python train.py --norm_position="pre" --layer_scale_init=0.1 --conv_stem=false --width=256 --residual_init="none" --beta1=0.95 --max_precond_dim=1024 --sam_rho=0.05 --lr_schedule="cosine" --final_lr_fraction=0.1 --warmup_steps=1400 --adamw_weight_decay_other_params=0.05
Rows from block 6 of a small image classifier, named by matrix and row number. Rows with one number belong to one neuron. Each number is 128 + 24 x the weight over its row's rms, rounded and kept within 0 to 255. All counts start at 0. Numbers have three digits each.
After each neuron's rows are labels from the 100 images, of 14976, where the neuron reaches its highest value: "strongest on" is what is common among them; "place" is the part of the image that holds the peak. Only what is clearly more common there than usual is listed. The data: rendered scenes of toy objects such as cars, trees, mugs and chairs.
# fc1: MLP up (model.blocks.6.mlp.fc1.weight, 1536x256), inputs 129-171
# fc2: MLP down (model.blocks.6.mlp.fc2.weight, 256x1536, transposed), outputs 129-171

fc1.136:113104141162133114120137122112138121146103116168118150102168123149148138106109147152140174097141135126144145091149114193153119115
fc2.136:115131146109140140151149148128129144110127130097123122141078120104136171105155116140168109154192094100068123129107108123113119162
strongest on: purple object; its colour: purple
place: middle left; centre

fc1.579:115132114128121113125142122127113112160114130099114167114116109141114107174114111119152118129115137134172122111135107137151159148
fc2.579:089159127146114088134092142131165155128117117148133089122053127139138172107096117173120116140177122140096115155121129121138117151
strongest on: orange object; its colour: orange
place: centre; middle left

fc1.702:101134125157141107114150147117127134135106103160125147089158147137154141124114141148107146099137108135122132124115130176157110140
fc2.702:114150152133146110140118087155122140104127115100139133146093104116131134107136111114197114146193146140156129117139118135113147133
strongest on: purple object; its colour: purple
place: centre; middle left

fc1.713:096131103103079153089134151144109135062126116150118141123143145135104108125132125083098118106116147154125111084115156105100156124
fc2.713:176146141107138099150111178116139112121122131048113133142107133106111092125083104125186124132185140138085135129127109114147133099
strongest on: hammer
place: top right; top left

fc1.365:127133147116163121140161147129127129106129138125111170101106132151157118159149109133127095086141106163128122097114110143110129165
fc2.365:109119086115117136122152127125119151161100140176123092146085136113134187127129120117165136165161150158104140138143167135123179106
strongest on: orange object
place: middle left; centre

fc1.373:092122108105145149138142123135099147105108143141154143163094155163127108141139119100148153131115145123101110116144167095150117137
fc2.373:161114137139130129153100138142149123132140128119125123101059126158120112136147137073164155103152107026171133124110136139148162119
strongest on: red object; its colour: red
place: middle right

fc1.80:110119119103099116116113135124115132160119132128098145081122116143126129153087133120143115137103135141142143102127122122095124117
fc2.80:089133115129132088125124111141129134152117112154143137131058124090143104127110141109135151080193135089082135131128120120103139176
strongest on: yellow object; its colour: yellow
place: middle right

fc1.647:144114085066096130109123150149158147118116105126142110134114076129138106131106136102087087120133177089129090094073104119123119109
fc2.647:144101117104165107154119160124134147051127129069145113146141136120102088154141114113141149116182136084120153138134133131116153132
strongest on: yellow object; its colour: yellow
place: middle left

fc1.63:124128138134114140171144126142133137162126131096114147114107160186143087106115110099156083124100157133175103115117133130133078071
fc2.63:147119138138101146105139048130166117097131123130133107130154116164138228129146119144104177076145138162158111125129114112147117103
strongest on: count: one
place: centre

fc1.559:134140110163102128133108129135148117130140099153114136133146136106114124169056104144136096121150144123141158111123130142149126163
fc2.559:124145152118118152149095123113179121137123139113129141124063130105146138142119165109154169110150104114153136134115121124132132189
strongest on: light from behind the camera; white object; its colour: white
place: middle left

fc1.576:120136122132127132143122095131157125086118138124166098165139146165138105145174114145106177129095103133071163140148112153131082143
fc2.576:145128139120137102198150116134090101139124127098108132131074138115152127105135127106182133111139126087120135124128150135112152165
strongest on: black object; hammer
place: middle right

fc1.327:130143124110111123122118111100072118170119104148110106068175120116137063132052102121152108121094136122160195094137091125106122068
fc2.327:107187143122150081120109141095128151136118142077127133154032138110130149123170119115096198135107146135094109166128119134127171140
strongest on: count: three; white object; its colour: white
place: middle right; centre

fc1.61:130114161104114116112097135117122092137125145119104088147172083156169103146125114102096119117126143098172093122084085167148130109
fc2.61:148125117094161170155127086125163131153131132117138110112098123155096108117173147141116168131130149121061143119153131138109127147
strongest on: light from behind the scene
place: bottom right

fc1.595:156134136138190103130174122116136125180141172150132145106083097162136102090136109143111130106148118077068114149144092092122077172
fc2.595:127119110116101152040110146139117119096115159095128094170177115088114094149152133143121104152131099144128146158098128136153184108
strongest on: count: three; light from the left
place: centre; middle right

fc1.422:108143135125115147134153125126150137107134140133142171102125185137124135177052119136071075148150147101114149132120146153140126197
fc2.422:137156130110158133171124135144156103108117129152144136148079123085123174153086115107176124134169087135149142120108137147130186123
strongest on: white object; mushroom
place: centre; middle right

fc1.289:132120114085112119136110072126102132096116133117126122104106116108108149120124126111111150150074152195172152097118107087167131061
fc2.289:139103132114151147107143185128107129077116120102112121138141142162122149133145127127134056133176127055037143113109141128094116203
strongest on: count: three
place: middle right

fc1.488:136126117122138101185124131140130127101142111067080117087136107115138123133145108108122157119070145177125148096166110121154109140
fc2.488:147106125094125115085149103135078137130122111172125122131133139172148151127125127150125076143185150051126115144115118116111131118
strongest on: green object; teal object
place: middle right

fc1.25:137145136141157117125149149123169153115118154125130130123127110147131141155114132139075095130189157149130106145100137156106102188
fc2.25:102137113116158114165142156145099109118118109175126160145088123077122145156108132132176059157164120122101117117128133145106187130
strongest on: yellow object; its colour: yellow
place: middle left; centre

fc1.398:108102160095078168129120144133121158078124118095104140094123162136105112129142124113090116102107154135119113097114140123094128120
fc2.398:160149124100144119149104173123147102099129130063121129135126134096101100125097120134162133137182155141079125127141120134153141101
strongest on: black object
place: top centre; top left

fc1.474:089114152106113152153144153141082122137117099119141168111121143140070125148090117119128120152140140127122126119127124146121134142
fc2.474:115150145140151041140111110132171137123129111115095121125066111118119144133098121159155108122189118111093123116136117126157117155
strongest on: yellow object; its colour: yellow
place: centre

fc1.192:166122114129100094144084137175133148132091111132092126129164148155119163121096108089067092144117116128136152102128130144153115137
fc2.192:110122150115129135137114135156126142123121113144142127106076145140140149127098137105198136128210106062099110120111122131125158173
strongest on: teal object
place: middle left; centre

fc1.563:112117124125123115106110132127104126110105148159143140131142135179133140102078124162136119113120107098092143119115143167151106155
fc2.563:115128147139139097106081131118168149097131135115139116122057130110137125135165124106209159136146140121185117134143136141114204092
strongest on: purple object; its colour: purple
place: centre; middle right

fc1.516:117119103130132136120137146128102100104116102152129138158116142131114113177215119106137141134118125145150129111122170103132112131
fc2.516:163130163120128116140114161138138144149133142101133122125046140111134097110070135150166170088132142098153146139143152170128154105
strongest on: light from behind the camera; orange object
place: middle right; middle left

fc1.41:119105134090085154107138145154127128143125105136121135110126100121139108099117137109103096119154152122149117094100109114093125140
fc2.41:173114106101156104134115158085125130092116124070149108157145139120104081149101114102167116120174160112125115138140138121144135093
strongest on: candle; orange object
place: top left

fc1.158:094151152118098103135106098116121151146123122087108159089120127123103108136121097114152113118090138154165113089142104125157143135
fc2.158:106135139142138077146113110123158145128134119095129132146049141130125159129115131130146136109156155121103115123132122113135104140
strongest on: yellow object; its colour: yellow
place: centre; middle right

fc1.740:124165133102108136150116123138145132125127135114125153124141149131125134153044105133116079124153121067120152121093129131144089170
fc2.740:143104141110131171160112117133156117085129140127134116133094128100119144138099143124148144119147101119153156124117135150126177161
strongest on: light from behind the camera; white object; its colour: white
place: centre; middle left

fc1.552:122081108157115119148095139150115116143124123130112100110130144147119156169101115135146136130120147116123147114095110110112089110
fc2.552:146141126091132098131103095116153138129084141139127129120081143142139067129096131130136156106084137095130139137152133143125165209
strongest on: white object
place: middle right

fc1.124:188088157114119140105130159115147124104126159147140119151141137090111136131135113144121120138213127104139144140111126155152147103
fc2.124:191130112108147183147086175099140154096134129116122130121159121149107165128124130146107137149128143093116132143121116134098094136
strongest on: light from the left
place: middle right

fc1.767:135106120147168100094115121136116137140094124182128154132185128161136162110111169139085136114203106155145179112112151195155118127
fc2.767:088121155123154126129116155132138123136128125090149119135045130126144120121160140164208129151098124122073128111150115130143185159
strongest on: purple object
place: middle left

fc1.261:136102110112121161095116122152101135061103103147128115140121152126139133152155149132133097137115124116143132101073137115160101102
fc2.261:149121121076141070155108128107161126141134155118153119131078135125134047116120108118172158097169140133156159135145124147129148135
strongest on: boat
place: centre; middle right

fc1.389:109112137136147111086153135129103123163123114174126156124164160162127174109113125137139140114157135120112128100133166167165161146
fc2.389:131108140137129126167122118114161143085120147073128091113126112080129116123113132122183120138141101100118145132150121129119122152
strongest on: light from behind the camera; purple object; its colour: purple
place: centre; middle left

fc1.103:127166123107139114150163139117169122148143136132128153087136131128142126139118121158137123091121166124130119158116137139113164182
fc2.103:134144111134135149143111142096141129120126115133127115100119144128123160158094142132148145152196154127110131143100136130135162130
strongest on: orange object; its colour: orange
place: middle left

fc1.104:105118132137130145142148129115157127151149123128146160123137154158155091113119098134138141095083147110144125093130135121129088094
fc2.104:147086127123113104095147098124128134118125124152107120123052107183129208133153138157116211114152121191172124155142125105110106109
strongest on: count: one
place: middle right; centre

fc1.229:120149092115144158115123137113111108122110122116142088109120091137095133139132124121145133082148105138185126098141122129093177170
fc2.229:098102143137131072138161116123112129153127111147107098138108093145129117151115115138100197133122119155096131137118121132162078098
strongest on: yellow object
place: middle right

fc1.253:108147154112120135151146118144131164124147163159148142126116159135097142166067118131112079160159131118114127127119145150131108190
fc2.253:170134137115140156162146171137173099076134126124122160138117127110119149131089132097160117117149089109135144100113116138117177133
strongest on: light from behind the camera; white object; its colour: white
place: centre; middle right

fc1.81:120078138158121092108125134091122170149110107136097134085197168150129148093133141142113124113143085122116117088150121173167115129
fc2.81:124139132136121153180123149146116141099118122111135150136106123109129172110111114150146088157184104089100123130122107103133152166
strongest on: blue object; purple object; its colour: blue; its colour: purple
place: centre

fc1.375:145133087080114103117110135086160139131129114149154100132137074127142095122084118111100129116126151104137117122093096136110121119
fc2.375:083124127128164107167107164122131163068127104119121150126094128104108133161154113130168142146157128100109127125119125123098160102
strongest on: count: three; yellow object; light from behind the camera; its colour: yellow
place: middle right

fc1.6:109129098123144143113108114119146106082147140094144088106173110083087109148145120130062135127091149159154156086139127143127123102
fc2.6:181140154144140086131105123132111149128133111095117132105085160105128110121113121162214131183145160124085110128119100135127160099
strongest on: hammer
place: top left

fc1.249:117108122114126112139087141136097136133114140141116119118138181122096146105076094137132099148145100083138156096109100109118096093
fc2.249:147113136114112110111145155155149127134114133181117122131066109111134122126123150132191164121128125111117130119101145120135162156
strongest on: light from behind the camera; white object
place: centre

fc1.521:117128119128115094150108116096122148135122100089112141111097120113118101123121107112162112116103120156165151101153110138150149110
fc2.521:114146121123144111117102161139146154129122125161124117134062113129145183082131122158140106134175184120089100139122153131148124138
strongest on: orange object; its colour: orange
place: middle left

fc1.522:115096165096115149146129131110096130129127119133091165093141159138136128136087110141161111106114148126119127104123111126124129121
fc2.522:122164091122116123166117116100146140136115119138154068117081113105125134128135139095127159126131117094081123131123143119119122180
strongest on: pink object
place: middle left

fc1.420:085123096169106090132152126145138113128094144171108133107132136071124111138079110098170111158146136150112191056116132132121149114
fc2.420:174142140106138117153083194101128141171124103124106095130056112099127166109125130118118162116102132088130102139137130147104136124
strongest on: black object
place: middle right; centre

fc1.630:159125128120179179152128154124162127128124099162121154128094121118157092111160152134100128136193088143162141113123128170146147155
fc2.630:146115133133098081102121127121149125141147123132129131121175148133127149148123131147132142132094116128184123135116115142124122083
strongest on: count: three
place: middle right

fc1.204:094143140139094125156151135158130109190137138124127152153133164115134071123127105134121094112087117115146100107133161125121077101
fc2.204:147139132149118162085123091117137121118126139159134097122081132183125208108147119148095157117129120165163138140116134105131132104
strongest on: count: one
place: centre

fc1.417:107150137109102139135080149137122115105111111102090115149108110154142149120156142133122110152151125123088163114135087142093154099
fc2.417:138095100124115142110164114117141151063128134143113134156149101104112107114110116087124131148110115123158107104105123126139112171
strongest on: count: three
place: top right

fc1.435:182135122122116121130147124145162111174153120143122114113149131098155077092078114107137140094115122101109108127128097139136166140
fc2.435:108126120148118110082132150145107133176116135137130093129121096087126164156158133139118131119040127108050121131124141108118158183
strongest on: light from the left
place: middle right; centre

fc1.747:176118187131109157143126145159172152130119104135116147133111144076142109128153120118132127157123128119128170131111169159149109064
fc2.747:169099121135125114171122153105120120141140129113107197112136125151100151124112123153147155145124113093178134117125139143077145204
strongest on: light from the left
place: centre; middle right

fc1.16:125117142149143116123160129129143124119177118151137142148108134144123086139159126134173150103117048098166175117146145133130117143
fc2.16:209105106157130105169109138131109143080125136092091140131139135126134090141111140146120170116173119005158146134131120130162133101
strongest on: green object
place: top right; top centre

fc1.12:115145150111162122148144151127123148128141118124131141091125139153147150147081123155143101104136175132144139140115131138133141154
fc2.12:123137088136131136167107095122150110120126110151140122114095122120104155152109130124164123144169148137073142123126135138120148157
strongest on: orange object
place: middle left

fc1.464:109139155162122130144155159152133111097146148138144153124135176095153080134154136131135123119148136117127105130112143138145091117
fc2.464:100142142119108130092116063133109132109119142140116142118047119170113204136127137141118168160091134149144131142129114122103111127
strongest on: red object
place: top right; top left

fc1.83:169142140136112125160104126116158147135126123156148137165124159118127130102167081128132118143118161095131159143148123149119053159
fc2.83:118094132129122102118103148144138166136123141085105197145132103166137161133100115145127144137153137128118135161159143108126164098
strongest on: pink object; its colour: pink
place: top right

fc1.513:109124122089124103152077139120105146114129104133116135116135158150085130062131139112086115140125123141092165130147102122151086143
fc2.513:116124117134107120101111161145089137161117120166167126111060143132135170108123108146149133128146101106130132145138155146139214116
strongest on: teal object; blue object; its colour: teal
place: centre

fc1.734:127124122120107135127140156154139096121130133159134144127145137143127145133071128131138146097155159141135133127111132159111182146
fc2.734:106136106124150103165103122118158133143128135099125136132068134136124148118151108129174131129171133136086124139123117121106156148
strongest on: red object
place: middle left; centre

fc1.196:111116133123146147121119152110098148097108110155152120168128168165146119147123112112110101123109113138109124122115120102132096167
fc2.196:208097128130134121174146137135146117132111123099114093133116117155093091145135131083154119078159140054130121129144133135171151152
strongest on: light from behind the camera
place: middle left

fc1.637:117127135132126163154134143156127146133141114084139159137127155167106123103130166167126129137139131147125159110206112139094097138
fc2.637:135121107132123102149147146134125140087135122087118178114197142137137080136117137134109122098140145088174120114105115166126139117
strongest on: red object
place: middle left

fc1.472:135116116132062097151090133139132131138111095145123125142161132146129139123122116088099150148126089124129160134137107110122101136
fc2.472:107131135141135102152127165124111122121110137131147148127100144133124136108152116136176116111202144105101108130131139108141166130
strongest on: teal object; its colour: teal
place: centre

fc1.328:128108154129079139140166137150144136180149132143120109129138163182136098114098118113118126115119126120150118143116148127149115083
fc2.328:133101126152125121073152071133130124152120118162140119115065122163130185134154118177100181122138138199131114138127120117092104128
strongest on: count: one
place: centre

fc1.86:172144107145125137139178123120170109167129165107157109132088130186106091102131135128121107105181120083054122163163152116108088168
fc2.86:071133128147151110090149156164127125121140121133116159129176139082144107145152137131110087151088120140203133160100116137141149081
strongest on: light from the left
place: centre

fc1.694:130097116146125090113087122091110146135110106133129139110180131156134148046113147125113137160153095132141128120148103174151121132
fc2.694:123128127126135154155126182159126136111123125109135147126102119143126152115131114147163081159171089120079123138142107126139153162
strongest on: blue object; its colour: blue
place: centre

fc1.345:142111110145128138137135130137156123126128140109090124060150113069095080132116117103104141097109133166139117093095097117113148107
fc2.345:172125108123124125106142149124096137147142131114127097132141111108098154139095129142162130155136192122029122124117143135079148095
strongest on: bottle
place: top left

fc1.273:110133131117124148148145147160143126143139130117151147151112153195112119093118163175126133153136132127136174122190114131108113156
fc2.273:176123118127143110135151120153106144109135126092097153111186138121143108133118147123103119107133141099150109100108098159119131100
strongest on: green object
place: middle right

fc1.245:104139128155113093139151111096141110168123126127151120119160098154155151138128130140137187079158124149150136096144132167125172130
fc2.245:122110113105146143154145170147157150138120133138102138135121136120130133108135122122189115131184135113066151159118119141126106155
strongest on: red object; purple object; its colour: red
place: centre

fc1.618:153139124090140099154126141139181119164142156117139081127133081128151123080076136118115122130152139080107126130117067149114114138
fc2.618:133134134127133122100153135119098183091138113116118170143128116140112064124183133156126182112112112143083139153097131156093127115
strongest on: yellow object
place: middle left; middle right

fc1.635:103178133127126162193126060115154141179142138165115123113151150120161105193122095126132081109112120123144153124126136092114112164
fc2.635:146119137111113148140103139117133139096130129143154140134097133113118155161109150154135165145139116096131160139142123142178108197
strongest on: pink object; white object; its colour: pink
place: centre; middle left

fc1.66:146119106084101143121110163140188129135112147107110103124147076086133120106079134119079111113140163096149106089066074167112122105
fc2.66:177117127100165115161115149105134147084134107077154121142151142110099103147112117120145136179149154124093124139146142120130156122
strongest on: count: three; orange object
place: middle left